{"train_examples": 39062, "time_shift_ms": 50, "encoder_moe": "expert_choice", "text_encoder_causal": false, "text_encoder_activation": "gelu", "text_encoder_parallel_block": false, "text_encoder_inner_norm": true, "text_encoder_positions": "learned"}
Rows from block 2 of the text encoder of a small contrastive audio-text model, named by matrix and row number. Rows with one number belong to one neuron. Each number is 500 + 25 x the weight over its row's rms, rounded and kept within 0 to 999. All counts start at 0. Numbers have three digits each.
After each neuron's rows are labels from the 100 texts, of 14848, where the neuron reaches its highest value: "tokens" is the input token at the peak. Only what is clearly more common there than usual is listed. The data: songs of 200 made-up bird species, synthesised, often over outdoor noise. In brackets: how many of the 100.
# fc1: MLP up (text_encoder.blocks.2.mlp.fc1.weight, 1024x256), inputs 128-255
# fc2: MLP down (text_encoder.blocks.2.mlp.fc2.weight, 256x1024, transposed), outputs 128-255

fc1.291:511504529493481448527458510480473504524542522480502504521447527476542492489498481516482487493497527455537495504516514554473495492479485501518489532538557499462468531503509498473484491486494488507520515500500537496481512506485507509496456510516510524493503472536527441499522482520502487512511469508487548508488495519505486504467509457493489516431513496518517494515508473523517515513510
fc2.291:499502511463489480425524497497525453498488501470514495507461476472470501541516456548471509462518506537490522483530530492518480496483486484460492560527508499490461504493489527489486499486474494506512512503507491481539458517474469521475498509495517486532471460523490484458487523491502501483489469497526557534512481476478535456471504464459513478504513497477480487541488550505530485503484
tokens: "note" (57); "harsh" (18); "7" (10); "5" (10)

fc1.609:465542505513474492501467498470513539477538511518525533462497500524504491518495467481486474562542481466533488461485530525445485465524514507499490499529504479511447547515536543492518472510490507480529485531480550468466504471500492541480466474545475533491481488533515442507510519488492515468527517498535478483471486513477473464518445510538509494470497491488526497506503482513520468523492
fc2.609:574518488503504486480502511495484458527553522493511479449493504507490447510495505505486510470475515497477496494496495487470491443474496534521460516524506514541503481461490528510458533488512536497519488522472468513518528506478552504447498464489519482517482484518466519519513482558473520458515501523545485549497480498567489481522530510477516492488475536491465497497495496492465462487482
tokens: "dip" (50); "upsweep" (50)

fc1.522:515524496482513455505457516487419480539476510522527526483527507507485487539528526448464498550550487492501487486476496464523517488484528530484533474512484483484480536534515515458519500481470532536536475503515515523482465504490504502528490476499487493486503501515468476550526501525507493492500489482516491495494476506528518519471501472495515485498515506541538509538498487494520484514501
fc2.522:510549507498527507517484454564462526508483480531523490530508484509499507521504527487472543512527473482517500453509497483501513530493529502516497450543476466511525500525473499511508470497473472477509498463505495495490502480505514498554487509521458508486513490507467468520480509488477511491487468525534534532471479507502539456502480540493502482496542514485503473524511489543502504491496
tokens: "upsweep" (91); "4" (9)

fc1.646:488514498503465490457498515508467504543500465514542515507526525541504500460469527467525486486547498521457448466492458521478479497472493469501486513499504479473477545479530498456475512519481477458506483540488515496456535519475515514500564499511509444508539523479517518505479501537513488485490512502503544522521497513459515512517481516519534500468462475492516507477479514516479486505511
fc2.646:531499501530438485528524482474488499523518486523519508536480543522510480448518535513496486507506485499493556540464506537544515494499490495519481531514504469478524505510514500473490464459460482501509505499456523506535492508497499531521563510514531467490505511498516499493469479483504510484502522484502480483458490522499471536488528511524496491494483487486491546530494490477528539504515
tokens: "upsweep" (42); "buzz" (35); "harsh" (16)

fc1.566:495527505518501507482527526490501473490516482490519491518476564505488485512559468468479500480503488484441523507491524511498515495492496494511479477472476502446433501539564491544522484465492468510478486511455455499513494503489466553517543481500508497515543498495480507464477524473499504465500531494507493528483484504529549515521516498501516500497534486456501476501517491505485504475490
fc2.566:485504497508520505513511498537522501505483481544500505518483474482504492488488502514497468485456495482520511534513492483536532508469492520493507517478486517496492505483502504447435509492479482510527522507487471485526510498513503513536484488478484476525538476489489486482467496549494480448570514482481482474462519478526501479553488504494517432515525474554506494498490446494505449447516
tokens: "buzz" (74); "dip" (26)

fc1.564:516487514503514500473458468502492504509486463482530462527478503477510483465501516473485473482491461557542480531505500496446462514495521428522531513511478497495458444503496504477494516487483479492514522513480499462514483555489437503462482475529494512486487523543490545514496494476502558475464491519517483475502525471481522492504508510499498475476484442496517513480458491503551494504462
fc2.564:541510506510511473481552484526486529518507545470524510544494491487485543488510499470506471487456472500513473540506463485527486536455501484545450449524526518490520475494519496508446480558506485488505530515457480483503497513510531486482492467511502492510508520496498502546517484485498583513532488492518514446549487543489471535533516539471507562473516520522505518525461512488484472510488
tokens: "2" (68); "3" (31)

fc1.478:497495512484530494452514539422477460514512487493495551544477517478509493506488501524449524495500498497450469551502489485481483508536503521530492528546535470546524528467508563454531490434516494521521457512508486509402474560504509494504492509510476519477467510497492488479437519491476504481464491499485498564463485510502485540529486504459482517533559469497493460506531460498527488516517
fc2.478:513497473463491542507522502504503476499492504520500478502541509492491541517479512489493463526459471482572530492525472498497517484480470484469508496524485492537468516508516506501527547469474516513476457463514517506537475464480485472540513499506512509478494522532505505515516508521480515464463530483537456514456491430535497518579490486470540497478482512530470481491528484477500506489492
tokens: "note" (51); "downsweep" (31); "6" (9); "7" (9)

fc1.290:532489491516535484504498504514492516492550495488498511501519511519504518456509481523483494474487522489517469521495531512466479483490483529477523494495447487482538518533494518506562515487567505475491461500458531497497490504476514502535525447505519493495489477525492496487474511485523525519478523440491504473458523496514505489493500561513546502501452477453491519501543495489531503472501
fc2.290:501486498507497520494525502517453484506554498504514496460456464465495528450509481497475523514536487499498451496546529546484481557490458561496502520484505556499507474455499481493508544499531551505458472510466496529481506531491498523502493519467520493519535548525474475487535507500460481488459514477517470492523510487498462508492532499500476480456511473507524535537514489472556475489501
tokens: "buzz" (53); "dip" (30); "4" (17)

fc1.763:500536507453550460499499470537488512466519476477563511467532504461497496564524513467487503540545487558517460548445474474480493457496505521504480515489510482465539480511482491498489500475491506506447486494463538501493520510491561512498539507508504494522545480489485513452490464510493469531463471546534470497449493516486502488478498465530491486504495522503503506482487487495514485522558
fc2.763:505508496521501497481505488466487536469492536469460532512521499530499449488486499508469468476501546511498510535495467460543477458513530529453503456529535491524511473446489491489489503460536516490501539469538515460501502476495512452505484499529535487500534478507506538421509473537529510520485452520516436532554539468486546470536506504488484477489490512460518489475521466453522466519501
tokens: "4" (48); "arch" (25); "5" (15); "3" (12)

fc1.375:505483458522534483470502457507517493495448477497512528500501492489529468492482500497503528503479487482530505490536469486552497492505515518530483512483472500496523480487473494493520507499472498446496505508509515517551447536464530439460542510510503494546538509487541495522526517471478506503500494517503514462460555473474505542484522553521524479522471530485523502507505512502509541516498
fc2.375:499450524489506494491493481437495507495488526516528497506487499505514465518497496482494471522530479564541498485553527513487470446486488505511515487479514470467519530525499576516477499498521503453529491494504557461530464538484489475542460532495504501552540521477529498453489494504496486513476506537472507503516474481459484483514509501516538471497454483542510492496482496522481554490464
tokens: "2" (58); "steady" (35)

fc1.497:523477498497499497495503431485509499451483485480482501502476561491543501531513511465485512505454491518523472527534527467497436472479541459502504516495485498493519556531517530472511519494480474510504475492464468528484461459519538497540467484500500511535501508494503487557448518508458499508493475486516487539532520503447483476503513507530487511480480488469509510515545435513465472486489
fc2.497:528506498513481512501510524485467536477484541464552533507463523504521525513478508487490481492467532511510553453478493550451489488522488498477490474497508495548489488510517457516504504542549499519473501515484505478456500480464513481481502467485495567556507512506499529532494501486479503517472451469483566511518522497501482521519503499527511505487440493468467479500533523502494487482470
tokens: "<end>" (100)

fc1.349:495521513507482468487551513477460487469519537493487488520479505498489491499508516481535496511488498481498480504441508462469517475495481524518478493530535461472507534511522537469516532562493510478469477459527480541543512537500527500541484496502525515479499486501504466500506488488468481506506486451494489520464513486490521500466456482508500494505485520458479555513543498539526506456485
fc2.349:499504550490478536481478504464443513522475502516522500488530563491516483491481523478523494500457522507510529477472483500486488487505535538526455483511469486514459471502530480501528482542487517531516499509561490484488508486521436470525501505497488521453506504464524506486522466517525458504482489528459488542508502529511522484510507503469493498499522504472539505569548502534489461479477
tokens: "<end>" (100)

fc1.318:504483498497507496475485488471508497490487525522533501464515501505484469497474526419491536529507457506520469530535509470473510474517516520558493496530508521482468494494507525487477471505532495505458493504493471486517462506507490517485470560495531510503489510478529533459503493499480478497514513480474475488474553481464499505499514493545516464461503480494514490501526460562499455504541
fc2.318:526477514547496504517531512482482491494518590480523469517507508484485511505554541489506520484504496531486511478508472460541492462498494514520529527517525488523484452499499517544507494494518535495432483509511504482501467491490476499524468460488485542495485504465488492502528489521469523492505517489476485450506473497481509467531513523531469510473469518465468514502527459525455531501484
tokens: "<end>" (100)

fc1.394:500524474513499512485485469490515501559491534518506513456544473484505459510523448448477504503471472468508500549481436459458491481510498490523543509493477489499500516505510498457488495501485473503500524496483488473505473504502491491497493525483496533480513508504557527513497480529494566445523476536466507493517479489509486487522447521480504495491513491453485453503494471515529464467531
fc2.394:537507533485476526510524505547475510503526488479480520485526496506496486523482512501528469481477523513455468507507469470487463466496515499540512498536472487473526483527478447480471458471530499486547511534498461454477479504553518504515490502482514525491509468474528504516540477503467529552514488544514513465502489515529500504507522544448509537467474516502480477570484525471456486494462
tokens: "2" (82); "1" (18)

fc1.51:514509540517539467518508476499514471472510436496499505538484492526499491493476485470510556452465496444517479505481488465548502495520489504486512475515472487455515488511520490498524531471501487506495537548506496495455468485495538498509470488475544534480469487493510498510545520515477529529506523516514454502477528523505509484514530535502493536456519533497462496510511503468495468483514
fc2.51:499529509542481488465489512522481506483512523489521473452510468486506532485530470503497491461443541517526519534495496508440469495494514533505491481510483477493474454504474487500485490543530520498486500506452480479487478448489560482509494479525526523470483476442504518516450539486537506492460502516502521521465567530516523518509521483508555481470463532578485517518484524541530540453515
tokens: "3" (52); "note" (27); "2" (13)

fc1.211:450506480501499499478477532485492495514506526436526517519480481512499514534513484473485532528492461498531518507530500520495507485526470512485437458505497481540460498449462534500513437510504502529485488504451531462523482483502537469544523494501486525480488481507517465497508522475502481550514489535486534486471498476498482481504497525520525484516468456493510546532522525531517481507472
fc2.211:460483467474476481527517518530542495483531505479457520497495562478508560498571483522508521490502450448483534500482515498490530449448541499504514507511490533478521501539493526507504493519503486512557483472521519500526497501506506532508502505481484502461484516486511477445473490534523526533509496520488466512527543512453479517553491456510484504532481516502498529499504491466488479519484
tokens: "upsweep" (83); "note" (17)

fc1.649:477511502504494519495518448527480527484467474501517462495496484506529509512497435580536487479485486483471507499471471482481490454502555478531482512495473500518470470530478506477491518502487447495491506479454475481518497502483476507481489467491491548465493508511505515481480503479462574490466501492502489488495498485492484489549523490494477516483464497512491515500489470475555486453502
fc2.649:550492522500482491539522498505496543539491531512518460532510457482487483447479487548488484486484528488490516535476453531483515493489505506516459499489494498506501504486521496497511516542514485480519495481465516520508475488501517527502450487456518509494494497502507514490518483470497637486508518491525484505506510523479480549486510500473490475491520475536559480536518502459526470489475
tokens: "dip" (99)

fc1.423:502546504461463491513459498505459482511489514499537467528495489474539511494515462471484453500489438570475492491533522503531466498477493480535501515482537524467494509463495536483498473493494471492473507528478506468527489508516479512531497519480491495520476499502501513496487447468505547483456499520532509498513526515528517487534489542520517486523493516506512433493470472464548520494518
fc2.423:560506504481495525515507481481524485496507500489458493436506476461470543472483535503485491521475521518511503469474530514486464467487537493548500500479538506446459516506507506527532482500510528498497500500497527480480481529514551532512514496539496502517460505499508493486541539448504575511511497495509430541496507526476479525525546545507507505519484516515534492501526507465522487477474
tokens: "dip" (69); "3" (11); "2" (11); "downsweep" (9)

fc1.239:498517506461527526518498499497475499502430481507510502530495493491546478530517512521505500486483483508557471467539516514480486498488522533486518461465522497511507478490546515494448482524487507502541490551452508454554489540536487503558509555498498477525526476514448559480486541530464459483490528486493515505505509483505505527479552486456523468465523495498467508473496500538522477503459
fc2.239:510489519504499513520490540536507499519534496503459501460499485486508523462563523488482481480484508485456500470548505514484515493483488461514544490483554509517448510485486492485526503510451530502501496532522504487520523485524502500490507501507502506500559488505537498478474503495489464485533463519483498535500491504452438462511493546521516489535492501507492503523470488530467488481477
tokens: "<end>" (100)

fc1.460:458512532537509469456500501510481495514489500516518542478526506523513424520462504505495498491502495530490531499506523504527492494494497468499488528489461454496533487516548504482475483488538416478501463538496490530462508466480474510550516544495521526467503504521505521463524499528500524493498530496484505500502494513465449496495449480508523491518523499515479481566480486499505473458528
fc2.460:461464478471484519475459504502551513455476486489448457492469502508513517514489488455487515492532486517492515474534525495464462515520504499508525490518503478525527513479521458506525505540478517531483517480489497518532494495453556502452501505500498523516512498497476496515448510529438541520468512481469509502533496499525470491496501471519511470506488523502550470546492486550485487444513
tokens: "note" (79); "1" (17)

fc1.657:469518486504520513515512514525524496464503481522461506512522546488489471487468433542540508475503512492480493500488537530484500527501441481494478533507490530565496475490550495487491499524539491493483524539518434470492487504488488442482497492514510508479514484491476515527511499461549521497497548499522499475510472481459520495542465511517535514562492504495485489474492530537520453479518
fc2.657:465465499523511532475472501505519456526510520501479506482498502494477500531453462509478529508512481502480462476526488495478527481468477509496525479481494549479512516465559489475492484497508500538525505514539492442502516530484476476543528524481480517511522495495531517486472532514493542486530520486470481477499492521493514482516506502474513490498531530498492447515507454501544497501500
tokens: "2" (87); "1" (9)

fc1.128:524508505456533505502499525483485526490487501541492519513477477517508510562510494540495480493454489543526487477532494517496462503471525477486464520487501500503455514461500525458556492518512502485484520486514494484536508530537518479501449535501469520492487487503491506470537485494486504489496531529486507487532510477499465539474531500480518520458498468451503506504502438555529538518490
fc2.128:545469499474473522479473508519567513501504483470476461479461473530480513524518556519480471503510513518513470501524523503481502495513522499480530505508464529479502517495507536507482507515471521497477488511512499558517490524507486549515431507528472522510523538537480517500528449498495503472523503522511516496521492480506470480512572497475507532507509490499492509519454470580484518540484
tokens: "<end>" (100)

fc1.397:496529557493478493490458513500487514496531533470493548561524505487514457542508504527514498444489537542554504521479485474462446468526511522485470473506478507505493514521493442464511549507460519526514508481437522507509509514520510532509521516479527504505452523528551477500515490471553473484504494512468525467480518521489522529487491504494496507494521478514463457525489562499494503499530
fc2.397:475499509483538566497492502493512580470484481493509541517506463530490491527513519497488523489539528474475548478492485514506488464511540479468519513530501509500550501506513483492523526477486444475512463503447513496495486521506483489452493493489512463495517495510525498485506522501489521476493491500533516492570481534491480508474472484473467513504546491454520504486508514486491493483513
tokens: "arch" (51); "4" (29); "3" (9)

fc1.78:495511506501481484478494485473496500500475503468506488517511533520469511514530527491516516487450486515495524489514504508521512528495544475486521514486541506484484529528534478457506506497477547515513484441499539503488482489459568490467509519469480506478509533483484542445485511518495505471512544521511508484498544493513514487471505531482535545540499513524476478581514518489523520475473
fc2.78:510575482488503485485482460519448483448482500482535515518494489500474518504534489530500483500507493487490522500512511504526500494547517564474520544478477509517499507504492495473486491479493517565483518480508511509455456502544491457502507474505508468465491493499473510500486572496470492501465462511517539506528520523493565506514472463535506522531533496481491503458490468546482465468481
tokens: "warble" (100)

fc1.745:485478490501545478510508494489507478517518498519510515522503492517499480494492393514467490460501493473490502455501510520478470486480486493494507480494510493507466530474522522505515523535485491479460492508491471494507494548515492450482506492548534490457475487523506560490489472450510546497483527485499517500508484524480522488515476477516514495515523460472461463462506534534514487489471
fc2.745:468492473492508475484492509499502500453482460502512514510513495515477482480506417488507507524452479518515482449497476528505535505498507505467450519498501552505494494498510498497497468500509449544491498519518477489508504504478486477529519494504500503470539469506509494460521472470521553494509501493497503502526506511483522512476529488508514505477528510519495505479503494481491535510513
tokens: "2" (100)

fc1.227:513506548479455491502502498532468511486511511537499526478505503495507484484476448515479521515493521506487447496495492501510502514531468468514487523466477526508524506525488485471534448494495497517448504512496504498512546499480520536444506465502513499542538485461512479498461500460494522491482514518512503485479502519502500559515520523524542481512484509500504532510514471529556485481465
fc2.227:506539520462534495514513515528502506502528529509495518510469497454506516488563439491486511494478522539485534478422507508513518526508474499518504511474467463519527514503477486496490483492512537512490468508500494526472479533500491496488489504485508511577537511485526464475455509475496466484525498502542490501461519475491478522480502553482486480486437480501539491486529474516478478538510
tokens: "arch" (51); "downsweep" (47)

fc1.469:510470509452488485490505509466537466493482508494544545484488526484528454512505517477555463509517526481475494486530504491490502474528518509482489459489548489501496534491520480461508480511515483485484477542493521502494493518501488516480500409518487538461509484482497574551495519499520493542521545527537460486497465494486523517486516467486516530478486498522461505533461513497508546459513
fc2.469:560518465473494474484484524443470490468465465473504547513541516469537515484519458487552514459540493471544533481478504466505485493532535460507509478478467480470459505493505485556503508510479526503505525509496507471505505499516472476522458509492505474530538499490512489528493511522501518501499519498485452452504475504464514466487497488518509519483529535521489499464452505515502502560491
tokens: "arch" (70); "upsweep" (30)

fc1.50:467515486529471516458523423475471489480502479488500489462487518531534459496573530466531477509513488457458483505458521463508514496494496499518479502546451499503510518491511469482536478487552500498497486502495506497461510497536516484494488487528469508552495481526458491474517477505478497510523491514521556499483474550499512489526476497498502501526506457502520472517547504483524486488532
fc2.50:479521508496463473558530521493509500472508502451512507506470469503523528542532525482489452486473509496458478502501506521497515501516516497488495499492475459491515491488497477498482555489523502532502537518477495451453467472519516495452528488497480571492488443533463483498517533519438492556504488528509553505440534510498473509548483516498520494479450479504530483527540511510447514504502
tokens: "upsweep" (81); "click" (19)

fc1.725:532517505490522474472529503508499491499480495515474502472516524475496466487496516507493479513520505493484539526470464507485527516490501512492467510541520514504488474512448517475521501490524494467461535466510522516557520496485500502479498540468529469441489504506470483509510538520468495479540552514531522515479497515476517505490493518538451538489471430432494474524530491518484523517501
fc2.725:510487486490520528519496516470445516507533506481478509468482489501479500521538507495491507500481534482499530498489480520487518501491502536518496508491441492521495536460491463499507446459525476491542488533490514539500477487501485474504502536573522532489527509483411480487509494494518511472516527532574501532517488516498482530503491528455492499503511484456493481479509510450495530497488
tokens: "downsweep" (44); "3" (23); "6" (19)

fc1.408:492506533529488486466532485489542475525474498534445502486490515489524484492523531547462479505529510520507511573513485491506468504554522498479495503516499485489491482504462482515471510458507474500475510528507523521478503479505512498507505493521504529497498489519549500492483472457504479471542522518506441513478504530458531466495490526486526511513503496500497519533447543483501451524447
fc2.408:512520498494531499487525495460467520507455493491501520525473450439477482472506490504502493542543470446513499472491494451514523488467504503520509518454501504474512463523469490541523481460552559459453498520520507504477477498532497465539483509526524520484498516494545494547535478523501524504543504507490508490516461513484537489485453523532510497477524524498504546500500474552503494517487
tokens: "2" (76); "3" (13); "1" (11)

fc1.113:505501469523461517501534463499525469485480447462514472448484508512515477498494566479520495471512541516529486489512525471469461487477503507529522530537481443485488526545525510541509500490503488476500493496445454484507520505487489488511472518509491507539496521475497452499507497532473489526488471494479499527516510506475471478512518535523501520471492490475532518530497535534494480475496
fc2.113:526515538448466518492504493462489472510466549507485486541504532513493467500547532478541522518449494528474526478502473488492463501496524494494484507484484492473506448452518472506514528503539522498466503475476519461488472497537509538518521464472568575469552458489498485467509489479505505499515511502459498513518507493466534501503515484510497520456478500444475474510528501517519491449505
tokens: "<end>" (87); "click" (13)

fc1.390:493509524517563515521560508538491521467498534526498522477495487504504488504513454492499494489492501524520508504555500490469456504506513521479487482497495517556479492471535534482499496452514517443486496512492487511521488510480494558514514527502529449557497502483531491499500515509503514509499499468501489484481505533471487519519479477538516508479468497531441482488461518500527471491514
fc2.390:533475494526506512522508477501505456518491510491508491462544482536552472507471493483502536462528472504475506527494476516488476494482542532471548504493500563490542514476531469483519476521521491512471522489510476517576489491495493514530495463470491452490470483515515519446467542488489478468458521496560519514526520507533488515542487478569497495498476507505441485517516556521514473497526
tokens: "3" (51); "4" (35); "click" (14)

fc1.199:525542509508506487495488481480484512485519495476543493493474458477505507520480502525514447499489525509513499544483511499514506515486500484493496523493485525483521535539520560487496494511513477506485505462476495491473498508507523519483516480476493486445508506488500469522474453487501510503508509541497453488469538465487531498533495482485503490505523528480473482470522527497539479516482
fc2.199:520506500492506499506520491506490548499506502512482399490552467481488500491516534546483490488515523475483507487547487495468508499522516484506527492497507466523523509542487530507536536481523495447485498470512492495479503515482480473504489511476495544467493462528511476511512526477471472508521489491476447520521516504508533476516506503513479537499501483558499507489470490475530485499495
tokens: "arch" (41); "buzz" (30); "dip" (29)

fc1.164:524495473509512520494529434475500482473495524464497461503488538470482496495567493467512476475465499493486496511467506471517493515517507528502521516495452484467537523562510537480556510496534484495505500477503508511511456521540495500454512489516506495501525441501495517522507510503492518518498478521466477473490476504476449505538474503496497517495525476512508461465517471495498509515542
fc2.164:499487463523452474522496494537480440489479512481504481531467467466531516514493488468489480459467510502486493525484460492478527495525487498521492501499460452488523504498512457504531514531539521495495531500497515481468465447488504492479452501482462534500536457497495510511521523519469473555482537500508503492546516499514488505517467503512484487496469505532527557512529487506476508480486
tokens: "3" (48); "5" (42); "4" (10)

fc1.296:528550470468511473466485498459494536490481551487527512506496549544462465470510485481531499526526465512501523502553529483508458508492491471472513488530536515483478488451514533453483550446471497496500517495485525463476523467489527515541493487578538527489452488508473511533496482552484513516502475474509516493474528497458476483486499503517493480494545479479503488501491520506470507475488
fc2.296:480559478480495504492479516526528500478458499477476473498493484507491413503480472478548512508535483491517503470434469527521508489476517503491519505511505457511515525497520519520531501541493522469529519538444551449506515502511518484497483523520542458472496505497492508463473462519562521515465472484492514516488465528478492510472503475501513495491505501534505471482520497491499527511517
tokens: "upsweep" (50); "note" (27); "warble" (15); "4" (8)

fc1.424:522547485468518486454479494516491561468488478446489515475515513504483517499489518504464487506535533478519487512501484549488524473485512518545502489559507475511510482475489483474532491471514492492574488530454472485515538503493487529486521455502452480527528506520531540498476443519521469486486471536487462483496509508505495465491488492490532491492515521501517528497508521470475532514471
fc2.424:510544513489511523476535497458520538492517518499471513491524514534466516513502490488515479489531487513529486531515443539461486454549481463487463465494563483515493479513527472499481498494494518508482487517506516499533521484509502469457501508470501451463563479527498541454473521525514522500464476483486450483518521504481515507528524505501492485479535512494499485527520500509490515522508
tokens: "3" (48); "4" (29); "arch" (18)

fc1.418:459470535486494550496476527551487484510533500481460498514488497495524478466463522534513487505497510503506508546495513499519487458522480517517488472513513537490517550521500516496508430486510478448530540497514471534508537507501510489481493510466477503514516501552473487529564548440521462487432496490506497501519464517499489526483462520476486515496457482522514526503480463548459491504509
fc2.418:484473516481493500473467510493492538460537495531520495522534503501508485496502544494529510481500516472553507501517544484467447511484469510466511459524517515511522469503514465541515493440469560479533508534528502499476530517519500477472480525471500511528489487466517464452481517523512491509492480483455496483518495524516537524507446507520509468486513456461490495497537539475526530503507
tokens: "buzz" (43); "click" (41); "dip" (16)

fc1.74:506516470476486503501485439500483512456490498498496507499475444474521470494493533566504519592506479472491518528461464527489514476494466492508479517521514515516468485495491553504506469472506496504484479488536571522509498525466516536487479517458534512499483461500473520505535487479466494500486498508491487491520484528462493497505561480462523516567429525536542555495501480500482519488480
fc2.74:487502517455488509551505514505530495471495512508542532519517532548539465554528485499482483489529486526492503490499495500502556497455486479525537494480476504486469496461468532490485500511508490516499499487498476458463516540482509499457461533494493484514496505483459514515520453540497502453495515503513517491448506534503473492515485515485460487458494537500497505507531475499537471526500
tokens: "2" (43); "harsh" (35); "3" (17)

fc1.620:488499530460483484495505530504458517515505497513463474503467486513534490515496508531498508511469488466535499514538502524483513522433575509508485526542532486483476535469522505508492474468518472520529500461486556511456488547500458523487518490444442479477544516486519494519491498501511488472511454495481517488516519478517505534487515466458506512429544547531544511471491520489522539488509
fc2.620:471490509507479470477486517509507491465490521526488442522468485520473509541532498483512468456534518497476509478477532516509452483469497507502491513531476500488490499487509499490489523461479493506456484493501539513502508486489474583473528542508458475519483503515491466506503501488515504477486483515549483540502460473503501505484503493465493493495514484491516492536493526508540494496500
tokens: "note" (41); "harsh" (29); "arch" (28)

fc1.340:525521527519446467521496451443484484495449501464578516486525466474526490481522526496453542505509485481510518487491500516504536528513490494446483499509552482553509489502492518487499533491494490476486500501541507502483533483500493505467533497499524513528477518473463493477496526522502448511516521485494523472523504474520505521525507483511569538470507490532521505521456518498503522509467
fc2.340:481429512498504457518539473485512524528470506504498492491475509475513518523459529513490485490513491503533452460495517542499536492498527458487499513517560489501505450512514544542540509506455482475480501500517493492478484519521514503458502494492491464521487530470522500497487504518510547522480509520526518528517480451468475513494500478481523489493505467503474513561503501503494510505502
tokens: "warble" (66); "steady" (14); "3" (12); "downsweep" (8)

fc1.189:544481513509531494476504472487532471468523478429479518478507480519499515473495480545462491493501464514512498480478501501529493535508482473491527458492546498519530523479529474476498484504497496483480470545498499504510502506475479529521504515487483464533438520504461481514501549514503486484475486524470437500545501498498480506497479511468481506528522528488539513497467519459509488501487
fc2.189:476463502486532486492532506493530471507510521455502505496520495496479499515507474530495466506494525560494525511492458547472489532473459508507509489510537496491488508462464533491459505481529521489536461465542504524488519498484511468522494475480479494498498518491480523456504502494478452535522492504558439482528511545451502506511508485507581507487480509459525556486540493484491511529469
tokens: "3" (63); "4" (18); "harsh" (10); "2" (9)

fc1.679:477500538503511490516477486465562480496486540469486495474459497533518485492466517509422447459516512492428512506502478526529539502509470525505497449499448498512456487504500538523519520500521475533497483477481507515525544484504473491509503475482507465480497452490535535541462483506508520469524490507513521484473525485521489503482530518483542506537448468517495519499520509486535477480525
fc2.679:499514504509500492538497482471549467511491487515491514514466486551531493521544506517484476492484504459473526467497548529498529487489490554497519482531506507550453493507473538522547480478524517536545488509460457467458470461480460492506519456522496496502480482513461535471465498537498478509463481524489467474483501500526476526498530536455496506528526503511524518552498508499499524510484
tokens: "arch" (100)

fc1.643:532532532508487502477471525465485491513474429479533473533464487454476481485520524538438492468541502520537493537498539541524470476473491480476473539491502488457498516564506504501537517453506500517542515514486491533518481462497485526462536453530534503510543523511512493465476515507525488492511513492555479537500473502474536494492519509559535538488487491516503503529490491522472487490469
fc2.643:543540497536484483520514457513472537500499519547533497485458510508551502442485490470456486482490486498516478521502512520526544485465500510487457496515492512506508534485508486496493489503495471488530506491517516527502533496477494490518496536529541506480503502493553495530490513479496499469481525488486480487501512504501545472476499517538464512476500523527493548555496563517470482471517
tokens: "4" (29); "3" (25); "6" (24); "5" (22)

fc1.399:483565526498496517467513469474482468490501519545502505537494553534518477515517466474493475500548490498515510541478535465513482508480473527525497530516514509502506489521480539500510511473477530502506498511540512462468492456508523475499481520504492466511472544463485506483494500513515442498495467535534528499447482529547498538493513505455540564457498513519486532507475496520511532492494
fc2.399:516508490500470479466515508458490502468492537535464485487529510498448525503522501523511498512531475482512504522452486497509482443511504509512488525472523500454530518530495530501534488514471529470546517540504511494489536518504510459491527538469498499524485532502527481549488515519496574471496500497524484534468449488508463534539464482478505498492537474512557541482494469489524472488479
tokens: "dip" (36); "note" (24); "7" (23); "arch" (17)

fc1.568:508479482500481491522458483468513486493485519570530476495496489511516518496469489447490515567459447484481488551483516508503491503517497469473511536516537509490495533553438485497490496467516470502468455482478533491466504474482491518454482503498533543465505473489509534508524559517512497483478501530483522519495487483493503506547526482503475503502503505475517478472510485500499517520507
fc2.568:458485487499479515562467502469485522467482514534532498503503511500520528508529516462495520499456499484474467463500499478499522475488479508510486520497486504470510482487473482499526516474507466478520496498503507456464496479506506481509483507531543482515479497473480512503527500465544494479520504526490529511469537506513495475530505535501479511529493436477519471467487494483540512549472
tokens: "note" (100)

fc1.529:495477438503494500531517515498505449494454523537568505507542470501492519500513504527519450478466482538524497497500517512546466522488512539496510489477496515444468497525527508512505497521496504461462488467489506492462528472433511459492516492479526482499509509498461518482512490510510504515507506477490542509481515547542475511474470546516475488540478539548504501499498495493502483539498
fc2.529:514517482494513530497547496476465468520490475511523515494497540496495470495490501538466521514547496513477459507482486474547468524497470504451504519487524513490481502570549470437527488485538483495478490515561503436456563519487500510504485492509538504500523518477519504517448569513530497524501518470518519482478524479478484500501530484503459518515467497520471513514517486495495503567501
tokens: "upsweep" (49); "harsh" (28); "note" (23)